Weights of a small sound classifier.
Model: 12.6M parameters, waveform 16khz input, norm batchnorm, depths [5, 5, 5], widths [192, 240, 288].
Data: trained on tunes sung on syllables by a formant synthesiser, 39062 training examples, 21.0 epochs.
Rows from block 5 of a small sound classifier, named by matrix and row number. Rows with one number belong to one channel. Each number is 128 + 32 x the weight over its row's rms, rounded and kept within 0 to 255. All counts start at 0. Numbers have three digits each.
After each channel's rows are labels from the 100 clips, of 14976, where the channel reaches its highest value: "lies over" is the class under the peak. Only what is clearly more common there than usual is listed. The data: tunes sung on syllables by a formant synthesiser. In brackets: how many of the 100, against the usual share in percent.
# convs0: first width-7 conv, stride 2 (model.blocks.5.convs.0.weight, 240x192x7, each kernel summed), inputs 0-95
# convs1: second width-7 conv (model.blocks.5.convs.1.weight, 240x240x7, transposed, each kernel summed), outputs 0-119

convs0.32:141124101150182190102162129167126109185136152085178116104125161135113037139129158140105133130098132120084080136117087145060126190147091111057133103093120117145174097081133140112095150179188151099153160154152126084119101125142100166103109100058131156152165107151200156121109163126081135196
convs1.32:121136104106099114110112115048108121183103068089170087111062118130147109100191129147110109155131164123126161146149099199096138111116152061164078064153109128116118122101094144104135114158155102150124157107103106104151122133132098084155202148157108059090103161142116124213099076095131106112073127120138129092137137118103104135108064137215107153122158125079153130
lies over: /u/ (39 vs 13.3)

convs0.16:179172130147092057151177121116100177121169128135109107151099097106175139129132121151131133119113172123140107125129100120118131128136193090130103141141089094165116135123157085196086186089124124143083146115144107113183125179127139138074158086113105087092059109113090137084130130162076106147
convs1.16:115107147163158179087098156128125168101096138141183134149066089138112092218148159152132126148142136179137140091105116111095129138122127096110174079133151015172121094128123135185148164168104143115096079086102149098108099118088084093141094088149179178131139135122111108199106135117105117105145093116177127118164140086130088134132129130204129151126131160161111115
lies over: /o/ (44 vs 12.2); /ɑ/ (43 vs 13.2)

convs0.18:113180153124146137107161144118108154166107191117122108093154127148103126201142171099142126119129129127089060167152176151123151126152174126088136119086149106151117097117117080158166149185096130156095103123167162096139157085133117161091116143099126107158056174137124059111114086135132110142
convs1.18:082134140155112061106079164176124087130127020165150116105097095119109172211070160111122096142116114095099129097088072105084143076101106082128097130118063015125105111144108070159092117157121115159095104167103081084106150151087171086119196134125126085134121141122081097134148138110107136117126090214212092121108146140074135099090148110139119102102124146096107141
lies over: /o/ (64 vs 12.2)

convs0.164:110069100123168198123126080151088088123097136182121133107160129062160193124183105097162077115167137169081104134114124110101123134140066145108107167129112138162112104211145131175080085102154075152097170154153094158114137162116162192105121129079153137124107139185165119137093150130100143159
convs1.164:101131080119128070140168112104123141107138161150138108125137157116143130141125083136166058092121138175171141134158137142144121152133108129164150087100104101107189113136088135106064101119145204208085115133094122160120140091159149222125110136166123157121096152110125083148129139066171094114135124137105099076119052142098143141134170136095122075125162142130123123
lies over: /o/ (49 vs 12.2); /e/ (33 vs 12.8)

convs0.24:157070156089148174134136093149120084117101127123109138134166113124161093131153209094109102126148092105058116085059125163058068139085133130070175141126172152132115149152183160118033087116061083129129157128123136138163143138119152172136158119145137190152120110104138125138102165151109138141
convs1.24:179094118131120155068101101071160147094126090083158096192124089124163124108140138145163137101100177165150145106167129134103146111084119119083146046153155124193107127114083154150132129185114168100091167127114140141128125124191085128118125177124122108123103108100157125142070161107188139047076062144119147074058155094140196112156113147128111132132105108173142103
lies over: /e/ (30 vs 12.8)

convs0.186:128143079039129122141075093105098123185120096101078121125145078133096117131084138118162183158139124106124164116109171134095145096114130146108121163202087116142155169112168111133079196106160114108121177141198108145166171092124126087138157114206156095118122110039111092120092053205073108116
convs1.186:141145090151123174139184089088117115115118122129160182152139155159129094176084123052099149171162093045152174107174154137080189109109139155069197095109130112146131086124096116111139159175120160144200118150210118147177201104141162100166109158150110097149143121190128136138133140164161171101121109137119168153155062155132191132145167114163129117141177075165151132
lies over: /æ/ (35 vs 13.2)

convs0.28:132162150105067118135087086122096137086106105098115117119086140137102157093138134149106104120094164111159138136183127161085148193108157144135130170147135085173122084123085146121164102125112179180150149105087132082111088088154166120097109147153123097145095149150128121165100040122121174173
convs1.28:127117137150085145109208169152143145139175163115155136112091135153154142085138129147130096120175105121127115155117126145144174154111078123134105179118140113142123155135033112159084111143089146078163060099124206133123136157159149093139158205133100161101135202138152178126111159117131134171191198159118071058128077184125081102125088116076160124147113154099130165
lies over: /u/ (36 vs 13.3)

convs0.202:166136136108150185110126136116119168108129167169051100089143141121122114116123118061117140094131185160114137114090122149065122109147139133097145120139123134107134141134179145159129090106096192136095129155166148130092126167084195155121144148147111069133107137124148079150094107213127106123
convs1.202:210080156169148151095119144105117093097174132132161169160201151084104153156127166109094149151132090158116091091126142084116137133189091105120147147132129090139097136143094086092134145181107132153166128090138086170107099129172217119125152113112117080128058146146096150110119135160194112185147126127175085160136176172166181190155153144035112114160130117121132132
lies over: /u/ (36 vs 13.3)

convs0.99:145156114138122138120031089098085104154146079110064137084139134110092141069152089158116074113155153132120108114135127158106103090156130108208173075121141107105166130146129120126096136095093157108135123104152112139126066178102142140141205149117164094155096138138054132074100118185160086150
convs1.99:143116127136100137145091134127096086118081113051178127085157130131133093127168136168129133153085124116052119109079138151090082118132080169145131110114081119163170149126124120163100164185128114104103105125123166127137114119200086134152105091096138072128081135120099104127078183096107148097111142094056136138126136136098112147134141113096131048101104156137167079
lies over: silence (32 vs 10.8)

convs0.224:128106087111100182112162070120139160044174094077186170133127085139136190069145170133140167151073093146115152090133117129195138105046095119120174141117120098160096128074115165135119075137193169122168119148118136099159155193098150167148107098157182066169142117139150146157123072147096204127
convs1.224:083146108095119183169122149113154093151149140149087151141199169141109083110115148114097127123107104119092096115184144142144124045091129143153094194154098107074139114106147094137090090145051158162125199122169085101111117137148087098107024155132131093140106087171184115110114144097156092114112175110136086135134160135136154095138177133124091098067171192157111111
lies over: /u/ (40 vs 13.3); /o/ (30 vs 12.2)

convs0.76:097195123170136118155062132155163118120162067133106107120145162093124096136134135106110120124096100155121089118148119093123141104084181082148147142132131163165139161154094078109049116137104125173130150134130101116136082129123085128101094156130086098158118145186086097102102156107089179138
convs1.76:073135119110158114098126166128146118169102079093136142120161124094131123102112098074119097116120110121097093136142168100140084099108112149119108119075194090069145119109094073130087170123132113136065127139134129146154059118189142119144148115126108091129109114179164137118104141159103129109125114093219110137147147173091054128095125080095111116097120134098172136
lies over: silence (55 vs 10.8)

convs0.45:151162149084156066121118103131095119126094023116095122091073182087136127122128127123145153121159120100113113122173085173142119125087127067128102144184134094100103165158096126077122063113134147155106148122153110182083077113110110145148116144175114128086200151071110140097100058134090137120
convs1.45:155086066096171103135102144137162189093134135048171127180150087129159100124134154141135126090120115089124166115149152142163182143149179155135145158106186100110155119123153125152192080140157079202087109162142088106110099150110147143205095162084117106146217100151095123115134077076081145153099146110097138092117128151114113080153121137112149121146144116184121114
lies over: /e/ (37 vs 12.8)

convs0.107:209141102155091094123116134121159102132119067083066141102086109087120110134103104126090159151108115169088108158105152141150149077159094131083150115076143103122175137101176140159110142145162152136169145151152110079108125162107101147135161114121082132089134144164117092086095111142124152153
convs1.107:090140144179123098127103108155144129089104152125045162148128133142090120150152108156131151077087144121147234107113122086074100145137154157076114128119115168154126116150129073072152088115152128042155153106087107160055138120173071074146174147156148155144135185088138124150180157111143121079071120154153125089095111136158055103176140125147081116173149093127083108
lies over: /ɑ/ (53 vs 13.2)

convs0.140:167147131117120157130135190122105145109124087112091134131108097170173085057115140161071083146095126168140102071140118156162113075095136192113080143110145111157148137133135143180162116087114157110171092165098149161164127094123196150066108110201072126157157176151080106177085079151027163090
convs1.140:169120128129138133155151158147179098134194143089126186173116125160128144165139165115112161071102192145119124131149126092105109155131132120078055127174230193105160097087153126121117126140116085137170099210135170128123093129131146075131062150084135065116098132085088110135148112131101122103149117180128128087098154147058194155135176106118118110153148167175054109
lies over: /o/ (32 vs 12.2)

convs0.192:197126116101169133128123133124046176164142153119096121104177152134112126128137105111110118081146164138080188113059161154128120080145148101071107177145150120150135135145094130132141143087162182143135153103180152159094139141130134140064091115091098120147038070092091070179104177118123101093
convs1.192:166102122141103085163107096113150086131149105141169077145150133076130120170130131184123098101100090143125155116173167185156148103152135159169156134119080210156207137107110106157144072127104156132149142153100113149166150101186097116214147139175150055126108141173139129177139149155131122135131165096152107095143161157179165133151118173121164080105095137153080149
lies over: /u/ (44 vs 13.3)

convs0.163:137160180104116167099198153118065170126142118191103124125114198083137073145154078094139086133107142126089088117146096143148101148138157105083121105074124128191167102140143117128133168150169157201143171163184126113090178136105125088201120122140159111165155128122126151110106129135141119088
convs1.163:092184162113107216170127107115112166144115154126073122134147183134138087178127102135092101142140112104163140152138118077153130124115114143142151126096173145119113147178135138121146082137112142108160121161145130110062118128089102182169095075102160119142171136057160172127123155135169090141105129132086158128150207150178186125161118169134143109160114081173091131
lies over: /o/ (47 vs 12.2)

convs0.126:104122138150162118161122175090109201135142093121149140102142157149131119118135134120106172162145146132095161116112142134063105139187090136096108137126151163176134170138133160153099093086127132171066193147137117148127132143087040099153155136151128132144093125074113188159094081194048145141
convs1.126:124170091105158121054093173111145150156157146187123143173098166121135119150179186108063147147157132112129129114159080161066115124132152147097111101151113102148073091126089153148097105084109122120044108106155129118103132103109132116157147093145111122161140116137126147151115138144124127083128077168151118155121166100130172110126130150119106153141150131123117136
lies over: /æ/ (31 vs 13.2)

convs0.193:058104167116127056159116086074108165161128121117107106115192147118133142132106151105171146143114049141077142118165111128103089093072127113100139110124193144112127122163113142140142137154061137191207140125095093158134141115144091101142160104152116158119064134104124130076156097127152133140
convs1.193:137112099099107170108102150142148124152112108116126130116077093148217169135131121166187122112197126164164208112146169159132091128081106155152177089102110167108184155183065140153086167149086161107106063141122119148156146104112092160095101155145111125071123150121149150138079165178116135100103136135158153131166085125136085082147121170070068120155095077144139112
lies over: /i/ (37 vs 13.4)

convs0.122:084105161050169117178090130122113184137158164140107148112122092127129130148155130172119124131147143134110098106108185153101140132149137148115082193177165119127116088140111123136186127100118138128100122121159136210101138123106097168143138102088099119148063114096150128124099097155107149097
convs1.122:098094130136126133160080098211092099148124112078140131154104145188214129148117088101101095152133133158185142168095202137156198133128138114149159194142113160158182112166148204167131119139130148134153089101116106130146108156102194122105114132173110120152068178093131121188086153109103141172172087154115110105081058130052143115119113136131138124109113122142153131
lies over: /æ/ (35 vs 13.2)

convs0.120:151129184092097154134139134149099173114106126044100108158193111081119138143123129100150101166114072113066116150073169122123169129203043164127091137160166117088137120120141133144122114116156143142169134169106163102119146086097126129119169107154104115113075098057111119168158128141066131151
convs1.120:185102080107145081194097121121154104157043160115134205103131111159171154127161159159138141158126156151118187122157079128085221130099180147085109080176146153128169112141176161125096121149140182124171168135095085138143131076126065124125137115122132095070104158190116147159146106126150160149101101181169130155138089128143107114091137056134161148126225128126100148
lies over: /ɑ/ (32 vs 13.2)

convs0.198:086147150136159143056130138126164138131138096104136103056117171080118076106136129071151133064101106141083087070143139137137114088177098068159174118105112139122141158084141119137007155139133142198184144110123115140112155107136170101126115167119088143140161175133139069111154163112133122071
convs1.198:086095169105111089077168104143109109033110141116107135123159132140118131113128121057156106114157102115092066110099101140099127120160074134103175108129092169116132084108070142087109129159018100092098123117119116143136122124111128089106125098078151105133127127117148106097126113069110127123092109139162171105135171154096041154178138110099156108136106126125137098
lies over: /ɑ/ (64 vs 13.2)

convs0.108:122111146122158145192100110135111118127141129094100141133187180190140137095127132136157111146117106149110130088084163140093089180009110143085086112063129125136078157119098190166104130089104096167129119122113127197096123148139147118119115133068092120122103090126202102158114094207112119097
convs1.108:155101129156100118154186176108152152153156096133140140148146160079146099078119180188111152154155134130131097120111121145111126100142109154089160125136198143160139150130101108115123192149151115146095142061115118130130148084149094147145113175115127180170136046082116128080145153102143120172120191172100148115159122064167114107126144152155169165158108138154118157
lies over: /ɑ/ (54 vs 13.2)

convs0.147:118170141114137216130134053108084067061116178143111129114144129118114074059156126153135127115107100133101155050066174133163152113117103082111106124110170099150137137130133097143089051116154158149212137131130143109059158127099141105182161148147116136166094171134179101099094083197162125094
convs1.147:065117102115134132144135126148175097106112145129110154090136159111114154152137138204149117126131157148096133114128112075152139124135085087148087107156126177073130079139101134151104138129098117147138216118110102105117146121160153196137073122115082103092107156094120094136085152130113141134109077086096129095075142088193098085156173121082144097143066077081110106
lies over: /u/ (85 vs 13.3)

convs0.214:180092114053151160113153061033170124139124127211117070100214124141138135159088084133094081091187102192111164124077135115109147142051112075108099139127091080155146141103097104087106158120167180136134118120126143093149112148158147136140152155100092156142078154147132129130078139064077108119
convs1.214:100118149142059121143092131122101096139149103162102117105112121125135143137196167110148121133142146205154120159150157081072113096110170138147104121100144174108142146195102168099113113108168112186151151195118116120137159106110168178122154119124142117145125136033157125185091122107101120041093163107138182152081161091092102058131087176154087137104116102104146135
lies over: /u/ (41 vs 13.3)

convs0.157:097154140172092113103086101179168136071097124096127149157149126079122078088138111124105083118102145111140140091118100142172110173113095099100123108147154118134122096115109100083108062097120145137140135136172074050123126108125141150102116138180059121160159151148067126128097085129168124099
convs1.157:074072104112162063140147126111147088165096148166087156126131119112162140108116139169119126145093132076090122102140109135105145169098102141116136104156132114117110072091142107142075196119122114073117148126096127135106104102120132103114066144118139138083100090069102103127072094087092098172097088088081100122134159140156069056167118059138164078124143124083118129
lies over: /u/ (56 vs 13.3)

convs0.69:158162141092183189167151097121122151122106190119159115114125123124176081122092086100166198101145097169177114120109197145122134090129117115129116100141095077113144153128095152106171179095141149109154216098161155164170116128122125111059158135205161133123066113107152170129123139090111147128
convs1.69:116160080107134149123075143160089108111190140094132155056145145115066195130169196101208102143093152121139156133084140076170120098097122152118147187091108204109175130135121137149178145126108158127161092231086133139106099079128143089127132166092106174153100128186084200111125096161143119137120097093110169131085107120135100064126174081068125138120150117150145065
lies over: /u/ (54 vs 13.3)

convs0.77:076109177045125128135166148176123101095130133103105135175114146098164169129152154107089100091128121120132186155160140103091133111085123157096140136190130139164193109145122101095128127105144095157125138092095128137100120076116060174164118147099120086129160133080109155110153034115111122100
convs1.77:111158147123135135077057132110123118140153144135147133164088123102171109043172129055115146148138152022098116113130129112145116078151133125129115079191072116146183161067140161117092073115079112169064100111130098161191127128069112168118123093126115099168173098150129076110108092113127165145144111133090082138153125092097095086051095102215147152130198129125153114
lies over: silence (43 vs 10.8)

convs0.52:141084124153095159083092093196112128133077157151125119177104084130130102072163150095122170135108161134145102123156154111129109181130082120112164167096118130129094091098168160095214129141111183101087098114122148123136171145114221102095109114192120181130164132154168166092134172066137152121
convs1.52:138111089162151143146094083098092161060155063065114112163064122088087079177125101136153118091126144146104165111144115131136118151147138105079135102063153121133122130082134155194151089108078125126053070145138152097192123137073071143130110137128089111106096227140122072122101076145127143164169140135149151126106167126134168101140098105176111140129094158161161077
lies over: /e/ (33 vs 12.8); /æ/ (31 vs 13.2)

convs0.66:123110107082136123091048144093122142170161155098129094129138140117146132108145128089175133139126160134083122109091133104127129172124088067034128125151132158159106118100136100119096040086149105125069141165124122120109118114112140107104122146075117180083148155110106127120145077172141121122
convs1.66:120137088109120080164145092142109142134143145184174096163154148150096155097129178103149138138130094119118081182090133135186122123079144149107108099142125143145140093100183145138121245140172129160072126056041133110133174170142129097152185113134156138214166159119153134097120154096115202210080101116146081122148161118132183168123139125169194122137139150116159129
lies over: /æ/ (60 vs 13.2)

convs0.40:114090120183205131181106116121160134157143185196134130093131157144138096130128091109175148125114076101129137096123132148107106094082095111150111103105126104159107095109131054117142142071152117115195153140240131126105121122127081086099159077092156113074117083101181160155084152096075098163
convs1.40:129122059146150143119050106105104113130120082143132129077095110131158143061109173091125129099112131182134188173127153110128149056139091165106070090145118090169125139096168114125144149127145178142103145170099095128095118074095156096107154141108121069119096120055140096076079126096089130134126133117032131140126112139168081178096202145158135120081157125088160081
lies over: /u/ (58 vs 13.3); /ɑ/ (37 vs 13.2)

convs0.188:082065169155118127162079167117132112194108194111109142105102117146097146122120099105128159053132125180116156130054148162136111125162126158041144083148088103128123132093121086179126094124051101155081150139139102215118156157098167143167114110067084179141162118132177153088131119141096152088
convs1.188:081128176113143122177182118089203126126157180115120067146058119123089147148119142184163120148107124211083177160115125178080070182158110158136134085078120168149136144181138087166185156130097116116170149202089106144101112125139119123064144150107109207136120160097121134113036128109088152088156111115173095146140095164096131144163111137098113089137170147108156135
lies over: /u/ (31 vs 13.3)

convs0.216:153149156095149104107121126114119147084121118171124162066116139104116151135108159099143144065110097108113119110101058170083121099078107103162173179105179082158150115118127100096153149065176119108114181153200130099110104134085087141111135149084140153098128081137126156080119138138100114140
convs1.216:139094153162093133128127101137103058162130128134180112100113126191103148144109160127135118179089076197109118195091201114100127087142137148162104142170095196135164143087094091217145124072132090124167100175152075122113112137108091104166143119105123102088066114134159137106109114133092124122080098108097137084167167117142178109136201129116126114075126127104111124
lies over: /u/ (44 vs 13.3); /i/ (39 vs 13.4)

convs0.217:103121122087145118155093074151100113169185119114131119158092145151079179078101102109149137169104114109141127136127116099172142104184089125096206153133150121154130176107138144163047072135191128104130196132243095168127130147169088144174112127108129106135082099150164104153147107192207094184
convs1.217:129130114123142098092111105125099098130117153094155141169124110143089156073160150190202136153135127162121130156151119083116115099121193179133164106130084132162138103144099113183106156119143138130130099142096123117110125094136152073113099153128127173132112154102160159106088124089171169122085156090085134135112029164111124133168153147143111200105135197099056126
lies over: /e/ (39 vs 12.8)

convs0.30:106157123067113095134104138068158150067101136143112152173120154096137108132096126107090154102162127163097110185104201143123138133067127127091143098195141120113144098088158130072127037074142097108109145118133070138114186118092065170130154134114147062120118163070143105137150076145204105117
convs1.30:145100138122086167116076181129089163149097126102151128161102137133141100080185150165126135128101124154050180144144100125159169128125132134127108128149093134097155099068114162114147119150109127135130170114131092118147149159136141113168153138115147143101129118118135162096139132049176191152109073146077150145159116135069104150111090106125122158163119214123164165
lies over: /e/ (30 vs 12.8)

convs0.36:099068112111129090134165041154106051173127112130146134060101189112070153098110136141173162140144178147080097152125135125189150197116098154106152108153118123152153166092172128167155112146110153130086158072162131136177121112134049130166126068156173125105098159092119104145092125153080139151
convs1.36:125098112165098125098060115120144084143083149116110155148119098125156101175134121120110100136171126184127117119066130116151163112190135158129158064137176116118157158083086109160064114096132068102092136115133098186119102134155085050095105092141159140107123131147134104114085103101166159155116100116133157138166129102101139105137085054103133081142101199081167162
lies over: /ɑ/ (55 vs 13.2)

convs0.155:162094131181143133127144098155094113185116074148133145110142166144123097145130140120135074172151189137124115170174158120098109135138138093061108110147154183142093103136154141186158102110086167098085134130111128133154113123133125102109194117116201113096157120150152114137079131040115117106
convs1.155:146106096081140068159107148081101117121109085106125096094106112093127119186109084120115093079141153128088136101115112107123126023129135084126102094104054041192126133085160157145084012103059121095111039154108092129123073078099146087105166130150131085123096164161115166072128099078186136178097134135134140137116129129109132139114129150185120093095117132132123093
lies over: /æ/ (49 vs 13.2); /o/ (31 vs 12.2)

convs0.15:102138176108123146095080116111109128081105123144087105138131108121131180112147111062151143088121107185038125134147108181102161124100141100100153140105101100175163096102101142118106102127104114219146124089056115149076135148152120171084126157158123106096209131136102145116064061189159081155
convs1.15:141114123089122101126123110141140181097146123088142135146115144116255147116123110182127171088175108110106084151137146096077117115132129085104103096153125063075088100166146157105113131140107101143073095052179104156119092138148161118133125176157144097129255127142107141115102143081134165116111144140115088123117099122100132092053151128179104144074173143144109075
lies over: silence (99 vs 10.8)

convs0.178:066145084110135151170112124063082152117121182173099129137111083113155117044160095113130112138122199094138100122103164110165127082142089089083050122180102079134135092147165107174117140125130093131134131150128087135084106132148145141099127142147169159078088144082225112138163107130084163195
convs1.178:091086158116172123147136111132132110178097130143190123069145139151093075069119098171061095150119084194149095111134092116138089133180120104116193234065168108098086107148155116206062102106146069168136146092149091104127126123101118056083115146116160229162136179166122106122112112131157090128152142105134165155102150125147151142098177142155152057171071151154134119
lies over: /æ/ (31 vs 13.2)

convs0.238:152189136121140055116127040135093111114177147124135158129098190101135138086118114163117125097170153116127115108160141126130147120044152096155143136132189110161167152152099144152142023145154122117107127129102117161104113137129184072162154135143136096151109154165159101151154167133114149125
convs1.238:120099116036093111131147143108063130187120106117203111121138139113138169132137140151198114110093067121085145150122128163144107083123076140143076087100105091108085094170130183154110154085025166175133178122109129111101158157209119106103086092139128062145103130152108124083076136128143101098138169134104078117116103091136146099142076114113122146105119121136114119
lies over: /i/ (55 vs 13.4)

convs0.81:137162078057168108166089132111081211107099109190127146098179139065147107101101111126179109119144151122084094156094120122119091090018115085100115135144138091169109151182166183150148143093142089139138134079081114104132101082137101081066100090110165163092105139117084170089159114137130137157
convs1.81:080130166194076064154055164125072142102085108146161127144161115154105083155129111084106131143179104161139140074113151190140152120084133119119122130063131082095134112056088183127158087123133105166090090128123190155093152106091145097176131121156165085075153145105167156083145141114142144119075118141153120155141116092132124108179137143115168147133149087127083113
lies over: /e/ (32 vs 12.8)

convs0.221:160161142042108079147156160164081183187120118126115123151149144167091096080071154138157150144166111094116135077090130150165126125177142133100130133150118157147085136099148138119080126101079157168124130104127120132153164165155087102097121111165112102142065171084070133164243105110088141087
convs1.221:083137111120207076152124134141096156085107178139129045145124156151108079170145143140209115108155138105088110090110134107177149144117126152144149135147174117174109148142176176110111142151048109096172131126075104125126126114127212150114120145144135101147163141155146189167098124101135136135154152137149190160107205100142110157101134169120106125120153109126112130
lies over: /æ/ (31 vs 13.2); /ɑ/ (31 vs 13.2)